python train.py --dataset="songs of 200 made-up bird species, synthesised, often over outdoor noise" --hidden_act="gelu" --kernel_size=15 --eps=1e-06 --decay_fraction=0.2 --final_lr_fraction=0
Rows from block 3 of a small self-supervised audio encoder (BEST-RQ), named by matrix and row number. Rows with one number belong to one neuron. Each number is 128 + 32 x the weight over its row's rms, rounded and kept within 0 to 255. All counts start at 0. Numbers have three digits each.
After each neuron's rows are labels from the 100 clips, of 14976, where the neuron reaches its highest value: "strongest on" is what is common among them. Only what is clearly more common there than usual is listed. The data: songs of 200 made-up bird species, synthesised, often over outdoor noise.
# fc1: second MLP up (model.blocks.3.mlp.fc1.weight, 576x192), inputs 0-95
# fc2: second MLP down (model.blocks.3.mlp.fc2.weight, 192x576, transposed), outputs 0-95

fc1.55:113158105072108153174018120175129149202125113095103099125097131164112175049145139099123127073159162114105157140078145127112120106074073118081157067088168099090128144090132092110111164105113090144104117126142143072146148135118124177108128116100054121111149120148154131140127094146110096090
fc2.55:104170134161081134120147121115157095048133132140121150152177196142112131101164131207095113129066132155146106089113112142140092139158099128054102157148122161072108165100146141168134164134172125159086075130024067136141156152164157124097123112103142221148164130078144102128101117096119124161
strongest on: pitch: middle; first syllable: arch

fc1.76:148099142123109206146129140180009118185170082112105126127120086169125104099127135075074181105114144085134162172102108151094138135120082085122131169105122119103108112108155103063157170126078132169094144126127098123112148072151113106122082142130095146122163097202128114144161070158128144117
fc2.76:118152082095178101123130125120128096108109112089135112110089162163142091120155134191130113137141099122057101164106092126050174098092168137148108147102139149118104126109075117147150138120148104070127149138144090087189123166148136128176123151113098120187183098083156071103099137096113086155
strongest on: fast repeats; first syllable: downsweep

fc1.274:093149150068158151121105144185134104125111166130133110147119112136105098131171096081116128120082145166103097140152115154146179091182105131113107163155109138082121148126175161113140131189115121212179041145076167156130119101083096107121144131142096113154103121167100118088163104105138089163
fc2.274:133175124160156083176142132110120123196178107107061201143202109115141130104081147130123116221083077141104128086178086110079085107119127071075119060090108118083148155144115086138106137123124118196046156125162118097116125148141139148109131125095125119124162159055148153118132181151111153113
strongest on: pitch: middle; click

fc1.563:123117146092078173107097132168087128158128111125127096178150154130093181121167185103074135095120156151202115130045092098111124107149156126153078161110150106114147097113146108093088084095113133127167149116102193173082054064131101156117095100120163162110130092088085115164104102170072131135
fc2.563:145117156124167110144121065122162119143103117102115127096141112108136136114124123160067165085102132130127145091139129084119109116145117158182166130144174126069141101114108114132182103127105130095147187100150119159128027161089100138200168120128158155073129101136088163130119081135129122135
strongest on: pitch: middle; upsweep; first syllable: upsweep

fc1.183:144112128109101140189116149122069114222169119094132136140143124135168130116099120139100173126118127088127135132130112166109116155132122142113163149129046120123034141131145112089064131143151086136087100083092103160123105138174112114113137115121124136124091094146186140100101108098163085122
fc2.183:129134114120138102126142089111144162092090097166160094116171121132169123096097154155114130141145096136134116140180192113157149146141120178117128149144128137087110125168163150126096107094168152076066106097147148184189138158103113130147159159142163116115066147094098176120136153066094151111
strongest on: fast repeats; pitch: middle; click; first syllable: click

fc1.331:171139149134156120103129143083162159117144085086118126119129140143156123146110093084167122168174103108171187122046125108078129105132123083094098105121126093168094118152118136123143162115137123125087161129154096149136116149117122139091083123127108133143136185149131126037123114112128140120
fc2.331:057137151129093122132091145096175147081163158169148106111143124137062117126127162192123140109127156131162132177164121129132158149189171098125135111118141157089094119119137096166138128163125061090167132136126129135080164119125135128175146168150128112195124159049160176159133109074196178175
strongest on: pitch: middle

fc1.203:172060075075120144134084108162147179157136109120091124145093130128164129081161150106101144056096114122121186125142111133104091070101090130105169112102154122101124119091119096105117162112123106140126101135126096097166123104116132091126127085102139157119111088111182115116137049139053139129
fc2.203:132084066120119166141116108151153183185112108180122112082139119149093148092175151133102081132114128142049200134103129176174149124131111147092139182084094084029134119119115108130145099112089065126080145085089095129177139115063169117111122178140105186135128073171158076126113053113056081130
strongest on: pitch: middle; upsweep; first syllable: harsh note

fc1.143:102199189051149137114110101160137074120121122081085110111112154102186191122149151076084136082126126124126116091050142099131174119156059046116037107099152105117113126157152105108137132130191104115190168109105184100181117146121154118137117097101046111151110140117141127129100170117116126084
fc2.143:165120118128117124114127154159119193107161140111145157136064131130176135154113130119204134136153108134099136100121145164149072130088186099113127150115016127120111139148153125117082109143105149149113151116211133147068167151095084149107167140156180087119155115105116140153189164154126119083
strongest on: pitch: middle; downsweep; first syllable: downsweep

fc1.130:126119129115107184161117099102137164108128084120109132125168165123085087091158115116099138119141101102184102164155109147111162160031145129094088149173132159133119142167119115099131111109126175135184129143106092143132134158115124144139089143134118149107129184173122112103163117123132095129
fc2.130:114165137163164089171146144158105087088150155160134133126109075136148189156105110140141101169146113147137196099102157113129139158191098155161175127112150075095143139150131182170141187125150103156076111141104129073084175101167129097095136125132128138132120066115171110237107142100154106096
strongest on: high song; white noise

fc1.156:193119133121174151119113150131157142097099082051154134115137126102113131176101133104160140117117169102132123134165071096109123150102154146081176111134126097119154161117130129084157113189139178118158079102080161182108112139097100083089095132112120117151128144111103172139145107116166051080
fc2.156:158099147109151132071133089140096121043125181154123143105097088118147145105092175177101086173126202137077140128087173160113118147148110157137150182157090164121144127088074132123133126150135129094112168168158184163153154181116079108110187138141123075110119110145088078124102142099157126120
strongest on: fast repeats; crickets

fc1.422:133094165104120190145134145152105100142135097093101120165118143105108054106172124046145147128193118079177115185151094158115176156052106090135102139171084102159041166136168087088068130146091149140116136140151106113119161143132118117126119122141140116144131107194113141127118124153121100153
fc2.422:145144079160118089148141079145097133100167183152113165107138105105133108130107072156178120148166139134157133160133147103134088186124174120151067065123143138088161120086102200135145160110121137162139110113183160099081195135115133113121110121100192120190216141111100127136183156084132154144
strongest on: high song; fast repeats; first syllable: downsweep

fc1.464:135082075110155107162098164148083130129165143162128143149153111129110138097141125101120191089133134146157165149107112137123105185118116151085167151128144154098110162102135137109118147128073103139103145102086100106109115150073162159121102081110142158084112130165175126193166102156084102067
fc2.464:130130144130089097132128138092098160153091107127145075072068100154145116146164127077113066131109126118111136145130136116105180079141134093121068094125120119145119091141133147078125122157093176138153153131106165139210080123128105140117080130132112150144105118099182111074114100130141158113
strongest on: fast repeats; click